config = dict(
    arch='unet',
    targets=['side'],
    widths=[48, 96, 144, 192],
    scale_shift_norm=False,
    muon_scale='spectral',
    grad_clip=3.0,
    epochs=12.9,
)
Rows from block 2 of a small class-conditioned image diffusion model, named by matrix and row number. Rows with one number belong to one channel. Each number is 50 + 12 x the weight over its row's rms, rounded and kept within 0 to 99. All counts start at 0. After the name is the row's rms in percent of the matrix's.
Before each channel's rows are labels from the 100 images, of 14976 (inputs lightly noised), where the channel reaches its highest value: "peak on" is the class under the peak. Only what is clearly more common there than usual is listed. The data: simulated grey scan slices of phantoms with and without marks.
# convs0: first 3x3 conv (model.enc.2.0.convs.0.weight, 144x144x3x3, standardized in use, each kernel summed), inputs 0-71
# convs1: second 3x3 conv (model.enc.2.0.convs.1.weight, 144x144x3x3, standardized in use, transposed, each kernel summed), outputs 0-71

peak on: bone
convs0.9 096:46 59 38 69 37 49 50 35 55 44 55 28 51 61 55 52 44 38 46 51 24 40 54 54 54 47 42 54 53 28 48 53 41 43 50 52 16 69 47 54 61 37 51 43 99 60 31 51 42 52 57 45 25 52 58 41 63 47 38 39 45 58 51 50 56 55 47 49 52 44 50 44
convs1.9 083:49 52 57 54 53 37 49 60 59 56 62 37 55 47 30 46 60 49 50 47 70 60 39 29 49 56 47 57 48 37 46 28 56 46 62 70 70 47 42 40 62 25 40 56 12 46 44 46 59 48 43 42 48 42 54 55 37 38 46 48 65 39 40 29 50 46 39 49 57 30 51 50

peak on: lung or cavity
convs0.62 094:48 60 55 51 50 60 51 52 53 59 64 09 41 48 59 39 42 43 42 51 35 42 51 78 70 47 56 44 35 26 50 51 48 32 50 55 48 42 84 53 61 40 50 54 61 42 58 54 43 38 42 30 56 40 51 50 48 41 43 45 41 76 47 56 75 54 54 54 43 38 35 52
convs1.62 065:39 35 46 50 54 42 38 54 40 31 45 52 83 48 48 55 36 48 61 53 40 65 37 39 36 47 47 63 60 33 52 46 54 38 41 38 56 62 35 44 32 59 51 48 36 44 54 52 77 70 44 74 40 48 48 35 67 58 51 33 57 47 73 41 38 56 60 49 63 48 41 53

peak on: air
convs0.104 097:56 43 27 66 47 53 39 59 53 38 31 61 32 58 44 61 37 60 19 37 86 70 53 53 60 57 58 26 58 69 50 54 53 68 59 40 46 55 59 45 70 53 62 56 22 46 67 45 68 54 51 72 67 72 81 45 49 56 40 36 17 49 52 54 39 56 47 59 33 49 53 59
convs1.104 130:59 67 42 56 64 50 39 51 64 39 34 69 59 57 55 79 45 46 26 49 55 45 67 40 66 40 49 26 48 72 45 55 25 72 59 35 37 59 66 45 43 43 38 61 58 58 49 52 57 81 74 68 50 60 44 58 71 57 60 61 46 43 40 43 65 69 48 63 37 57 59 49

peak on: bone
convs0.51 115:57 60 67 28 46 59 45 53 46 40 69 64 27 52 50 44 74 58 56 47 50 41 37 30 45 47 30 88 46 64 58 47 53 56 58 50 08 41 50 52 49 57 47 28 55 55 56 58 60 63 58 58 55 45 38 61 50 31 44 60 68 50 57 59 50 46 63 59 59 48 52 45
convs1.51 077:36 52 31 34 58 53 66 43 52 53 49 61 54 68 52 80 55 41 47 72 63 57 66 67 38 61 83 51 65 49 44 44 43 52 58 51 72 50 60 48 72 57 35 51 51 51 52 47 35 36 43 48 49 51 61 52 57 78 49 61 48 62 31 55 41 31 32 39 40 61 42 49

peak on: lung or cavity
convs0.114 092:35 22 44 42 37 49 38 51 54 38 39 24 43 35 72 31 47 38 47 57 50 43 48 51 61 50 46 38 53 55 60 41 44 58 41 53 71 63 60 49 66 33 60 50 65 63 55 54 54 44 55 40 33 64 51 51 62 44 52 54 47 57 57 44 48 63 46 51 33 52 32 60
convs1.114 083:34 48 47 54 61 53 65 55 47 63 30 44 61 57 33 59 31 36 34 39 53 56 48 30 21 56 63 45 44 28 31 27 48 45 47 52 52 44 36 62 42 50 42 35 45 42 39 59 49 77 54 37 67 56 39 58 42 55 64 50 41 58 28 53 63 43 49 54 53 80 50 62

peak on: air
convs0.29 096:52 48 43 50 47 38 48 58 57 61 36 79 55 57 38 32 58 38 62 36 51 56 50 52 51 44 49 78 46 59 43 56 55 52 57 41 43 56 27 46 61 70 71 73 55 37 46 29 44 20 45 48 46 47 68 70 39 44 60 61 46 51 54 55 66 46 49 61 43 37 40 65
convs1.29 131:61 56 51 52 46 59 56 39 43 55 64 56 51 49 48 47 33 50 66 47 30 29 55 53 62 46 49 59 40 59 42 54 38 55 56 70 33 38 50 67 40 46 45 69 52 55 64 59 41 39 37 56 69 65 40 50 54 32 54 66 46 55 47 65 42 44 63 50 35 52 59 32

peak on: bone; organ
convs0.11 092:52 51 45 64 48 56 40 43 46 34 51 25 38 68 33 53 50 40 61 53 43 52 43 55 47 53 47 62 45 30 40 52 45 40 45 56 16 55 53 65 55 60 46 52 99 74 43 36 57 48 50 49 19 39 56 43 64 42 38 43 40 46 50 46 41 57 49 54 61 45 58 39
convs1.11 073:52 46 61 58 63 55 61 62 41 65 52 21 52 36 69 44 69 48 36 51 81 64 41 63 52 50 41 66 38 38 38 35 60 40 63 70 51 37 30 38 59 27 33 35 15 38 39 40 41 48 30 55 59 61 45 44 32 56 52 60 64 40 39 43 53 43 44 43 34 38 32 54

peak on: bone
convs0.4 104:47 60 50 67 48 40 50 35 48 30 55 36 48 58 48 64 63 43 50 45 44 51 53 62 55 49 46 61 52 33 39 50 43 40 44 56 38 76 41 59 54 38 44 49 99 77 30 46 43 64 48 42 22 44 49 38 58 52 44 40 39 50 54 51 43 53 44 53 65 50 61 56
convs1.4 073:50 64 56 53 42 56 57 57 61 59 77 34 48 36 39 48 50 51 60 46 70 66 38 45 47 62 53 58 34 47 42 34 67 44 51 72 72 40 54 37 66 41 38 48 00 38 56 46 51 49 40 43 55 57 58 62 42 42 46 54 67 45 46 35 56 34 44 49 35 42 39 46

peak on: bone
convs0.3 096:48 55 44 63 46 52 39 51 51 42 51 34 50 47 61 56 51 52 52 51 49 47 42 43 47 46 43 57 49 38 41 46 50 45 48 45 30 54 56 67 58 41 54 33 99 68 33 39 54 73 46 47 23 49 64 42 50 43 55 51 44 47 48 51 43 57 43 55 46 37 60 44
convs1.3 070:59 69 49 53 39 48 53 62 65 58 69 37 52 62 41 76 54 46 32 61 57 76 45 57 59 62 52 59 42 47 43 31 43 47 55 61 57 58 43 47 61 46 35 55 00 35 56 56 61 57 48 51 57 65 38 51 35 63 31 57 47 64 32 40 55 43 68 57 44 40 56 52

peak on: soft tissue
convs0.106 102:58 56 29 76 32 61 36 47 52 48 40 41 33 76 58 65 50 51 33 49 73 67 43 53 55 53 56 33 59 62 54 42 50 61 47 45 25 70 50 64 66 53 62 52 02 56 68 52 60 52 55 57 61 71 50 44 50 55 35 48 47 42 50 65 32 41 39 34 52 40 41 53
convs1.106 094:65 62 31 57 57 48 56 48 36 31 39 48 40 59 57 72 42 48 21 59 51 61 61 45 52 50 31 52 64 57 56 55 38 63 59 59 23 49 46 35 41 57 54 68 67 68 43 29 70 72 47 57 55 46 66 53 79 50 60 47 54 47 64 40 71 59 49 57 58 34 70 76

peak on: lung or cavity
convs0.135 100:36 36 66 45 46 53 59 46 47 48 49 23 52 52 52 34 58 53 42 49 31 42 63 74 47 58 54 53 53 60 49 53 50 41 54 71 46 64 47 45 54 40 48 63 25 35 48 52 39 67 39 46 43 58 45 30 38 41 38 48 50 46 30 60 50 69 40 60 59 56 37 69
convs1.135 063:67 52 40 53 51 34 43 54 54 54 46 48 50 40 50 40 51 50 75 42 59 45 46 34 67 44 51 40 39 21 61 56 48 47 41 51 63 46 55 53 44 59 68 61 39 60 56 48 53 61 49 68 52 66 53 49 65 66 64 55 75 53 50 41 63 62 49 42 42 40 39 32

peak on: soft tissue
convs0.65 088:61 53 66 64 48 71 51 47 54 51 47 17 48 60 35 46 52 60 47 29 52 44 39 44 38 63 29 25 48 59 43 52 56 51 45 45 53 30 38 52 76 73 31 57 41 54 79 40 56 51 50 61 70 61 37 38 65 46 47 32 57 48 42 50 66 31 38 46 35 64 65 56
convs1.65 141:50 57 60 49 49 31 50 42 62 30 78 51 29 49 45 43 53 46 53 44 54 51 40 67 44 53 42 71 42 67 59 50 51 29 55 64 57 59 76 53 29 48 65 31 46 41 30 41 44 36 38 17 41 51 34 67 41 42 45 69 35 50 66 69 38 58 59 31 49 46 63 27

peak on: soft tissue
convs0.81 098:30 57 49 78 49 71 36 45 55 49 62 47 37 36 41 53 56 57 46 52 64 58 53 47 44 58 50 41 55 51 63 35 51 56 53 66 47 47 56 50 43 32 44 33 41 62 41 58 41 50 56 63 34 37 60 56 59 48 58 54 46 40 63 63 48 53 30 26 19 41 66 66
convs1.81 075:47 45 69 41 54 57 42 60 54 41 64 65 42 65 44 74 53 59 32 69 72 48 59 50 39 27 39 59 60 51 45 78 53 37 39 54 36 52 56 60 70 54 64 48 55 37 62 52 52 73 62 44 61 60 37 46 55 74 60 56 42 43 40 32 45 59 42 52 62 58 55 58

peak on: organ
convs0.17 113:27 48 71 55 52 51 44 53 34 66 61 61 51 69 49 32 63 52 58 34 53 46 41 34 55 28 45 56 47 66 54 40 40 48 37 48 56 51 35 54 29 60 77 51 37 50 55 41 46 43 29 49 42 30 45 51 50 71 63 65 84 49 55 55 47 33 41 28 68 55 63 62
convs1.17 129:44 49 51 63 37 45 46 49 59 67 46 47 47 51 43 72 77 56 47 48 34 54 49 62 43 66 62 61 54 61 39 31 44 48 57 62 43 49 58 56 57 31 46 41 74 61 54 45 42 42 47 56 46 69 56 40 43 17 45 51 27 55 44 47 54 41 35 40 25 50 44 54

peak on: lung or cavity
convs0.80 100:49 64 42 49 54 52 28 62 54 55 37 47 50 56 35 59 72 58 54 42 49 67 62 88 79 57 72 34 56 51 42 44 45 41 43 69 33 46 29 59 71 35 52 46 90 69 44 52 59 33 43 49 44 49 56 28 46 40 52 43 48 45 45 49 43 65 50 53 55 47 44 78
convs1.80 106:39 46 46 38 62 41 50 62 33 62 59 41 61 61 53 30 50 54 38 61 76 53 60 47 48 60 36 23 48 58 60 64 65 37 35 30 51 42 45 42 26 69 58 39 33 29 53 51 48 75 77 48 51 43 34 63 46 68 55 33 50 46 76 37 61 60 38 29 49 51 26 57

peak on: lung or cavity
convs0.131 115:55 49 38 61 48 45 32 61 67 40 61 46 36 47 32 42 34 53 43 50 54 63 44 58 38 56 51 40 50 34 42 49 51 56 42 51 56 44 53 58 51 57 44 63 21 46 68 50 53 66 42 55 91 48 42 58 49 44 60 42 45 72 36 58 57 45 43 59 38 60 64 62
convs1.131 124:63 63 59 55 49 52 60 57 54 62 48 53 50 47 82 48 55 48 46 34 48 35 46 47 41 53 48 62 36 50 42 63 52 33 29 57 44 41 34 42 47 68 51 29 62 52 26 62 56 45 51 47 24 48 64 40 83 47 68 45 46 43 43 65 47 58 27 50 51 64 64 53

peak on: soft tissue
convs0.113 091:47 36 63 59 59 47 61 53 36 33 56 43 30 68 49 53 53 45 63 45 43 43 41 30 49 43 59 83 45 59 52 57 43 49 62 34 55 47 67 40 39 16 42 44 26 69 58 60 78 53 55 49 46 54 38 61 41 54 47 41 63 47 44 40 40 58 33 52 28 55 48 46
convs1.113 064:47 37 37 46 43 65 84 27 51 58 35 52 60 42 48 54 34 52 37 34 40 58 59 76 41 48 44 42 51 40 52 37 58 42 32 74 59 59 40 42 61 56 45 36 70 52 47 63 63 54 36 72 62 63 70 42 57 28 49 65 36 59 35 70 56 44 69 47 75 53 55 52

peak on: lung or cavity
convs0.139 098:58 52 44 61 54 59 36 33 62 75 51 44 46 25 71 51 74 46 39 52 55 58 53 67 47 66 47 37 54 36 53 42 57 46 43 44 52 66 49 51 57 54 34 25 70 37 43 37 46 57 39 58 57 51 46 29 36 34 77 76 53 35 51 75 51 59 44 51 35 54 35 56
convs1.139 082:46 49 42 46 45 31 49 63 43 34 51 56 62 76 33 49 53 43 59 56 50 51 62 46 61 28 47 49 72 62 50 62 55 34 27 49 58 27 41 60 71 60 50 63 23 40 62 43 67 73 43 24 48 49 26 54 57 46 65 43 51 52 35 37 58 62 45 49 50 73 63 67

peak on: organ
convs0.26 098:46 60 69 29 57 41 50 25 57 45 31 65 49 31 41 65 74 70 68 47 50 37 48 28 43 39 45 76 49 74 59 50 49 45 55 54 41 51 50 57 69 40 58 57 71 53 62 48 58 73 63 64 60 43 60 51 48 53 59 47 61 34 71 39 44 49 31 57 31 46 38 46
convs1.26 065:45 52 43 63 54 65 55 44 51 40 58 64 64 53 52 47 32 33 44 53 68 60 70 43 48 65 52 39 50 56 43 67 67 69 38 70 55 56 71 54 65 49 28 39 43 60 48 58 36 41 54 48 53 49 45 69 69 53 67 62 35 60 28 49 43 29 55 37 54 78 39 48

peak on: organ
convs0.127 095:56 40 79 56 39 51 57 37 45 40 57 57 57 33 49 48 54 48 54 49 42 35 55 65 25 56 43 70 49 52 48 45 53 43 42 55 06 60 49 48 57 48 37 43 28 54 45 64 44 58 55 41 61 37 36 37 37 60 59 47 46 75 47 49 67 58 34 49 59 50 41 57
convs1.127 059:32 61 46 51 53 31 55 60 43 39 50 61 36 59 40 64 59 47 69 46 34 54 55 44 58 39 64 62 43 39 57 55 49 57 34 37 79 49 51 57 56 42 56 60 43 33 56 25 44 62 55 50 56 60 66 66 57 53 45 56 65 37 54 60 56 61 61 49 68 59 54 57

peak on: bone; soft tissue
convs0.99 101:43 48 29 67 42 39 22 51 53 32 41 83 45 65 42 64 48 63 37 42 55 49 38 46 64 50 36 47 52 88 42 49 46 49 45 42 24 40 52 56 53 50 44 80 13 67 80 41 61 59 42 58 69 64 57 48 58 48 56 66 48 50 42 54 59 35 38 49 39 54 55 76
convs1.99 159:47 54 61 39 56 56 65 30 44 30 40 30 38 57 65 53 57 53 58 44 34 58 56 61 47 27 52 43 47 51 38 34 35 43 45 50 72 58 27 31 22 28 47 25 73 26 26 36 59 33 61 51 35 54 37 47 50 58 41 34 48 40 68 42 52 65 60 61 42 45 46 56

peak on: soft tissue; bone
convs0.86 087:28 42 39 54 47 37 41 64 55 54 46 88 46 37 32 37 35 65 44 40 43 43 63 60 43 52 52 40 60 46 44 44 56 56 50 65 54 50 49 57 56 74 62 46 19 32 60 37 37 55 51 53 79 44 55 53 33 45 62 50 13 56 41 41 43 49 55 39 52 59 66 75
convs1.86 126:58 48 49 35 39 64 53 51 48 45 36 26 42 62 46 61 60 45 43 45 49 65 32 50 31 53 48 36 47 59 63 39 43 51 33 49 67 50 40 33 45 54 42 53 63 55 32 45 53 24 51 35 44 43 40 48 50 53 56 27 64 59 40 45 42 36 24 78 50 63 37 27

peak on: bone
convs0.33 077:57 57 65 45 56 52 49 60 54 71 70 19 59 42 62 52 53 36 56 44 60 53 44 47 17 52 49 51 56 08 62 48 44 48 53 45 39 27 48 52 47 38 26 54 36 67 39 60 60 78 62 53 68 46 71 39 51 51 56 46 72 45 55 61 54 31 24 43 37 38 65 50
convs1.33 108:42 56 43 46 38 78 38 40 70 59 47 46 48 63 67 44 53 49 71 50 70 70 45 43 81 41 57 51 54 39 67 65 78 63 63 50 50 42 36 26 62 49 60 39 38 44 52 47 35 47 40 37 27 35 41 64 42 57 42 47 54 65 45 44 37 49 59 63 49 57 47 50

peak on: soft tissue
convs0.49 092:53 66 36 34 64 66 50 54 44 50 66 60 51 62 51 56 57 39 53 51 56 57 38 42 60 56 45 62 48 42 59 48 51 40 50 51 55 54 62 58 36 06 65 48 21 80 48 59 58 46 45 47 70 57 36 48 43 51 69 41 69 47 58 62 45 73 50 38 51 40 63 54
convs1.49 122:56 73 61 61 51 36 41 37 57 62 34 50 70 21 80 48 60 48 55 50 52 37 42 55 38 41 69 51 45 48 49 50 41 42 44 30 50 61 68 38 71 49 29 65 62 50 69 55 67 50 60 44 42 57 31 21 69 49 38 42 31 59 43 41 43 41 46 62 39 16 54 48

peak on: lung or cavity
convs0.129 094:57 48 55 47 62 44 36 26 37 48 39 11 40 25 51 51 62 48 41 64 43 52 59 42 26 41 46 68 56 21 48 55 62 32 58 50 46 40 52 50 68 47 37 42 53 42 37 47 36 66 45 36 41 44 18 53 56 45 59 48 39 51 51 59 58 70 46 56 72 48 53 51
convs1.129 083:49 39 60 44 36 39 33 60 35 44 39 41 49 44 35 38 39 25 67 48 79 53 45 44 31 55 37 42 71 53 57 40 45 59 45 59 51 55 31 44 47 39 61 30 27 53 74 48 53 58 47 54 49 28 34 51 50 57 34 48 48 35 39 42 47 35 48 28 40 71 51 41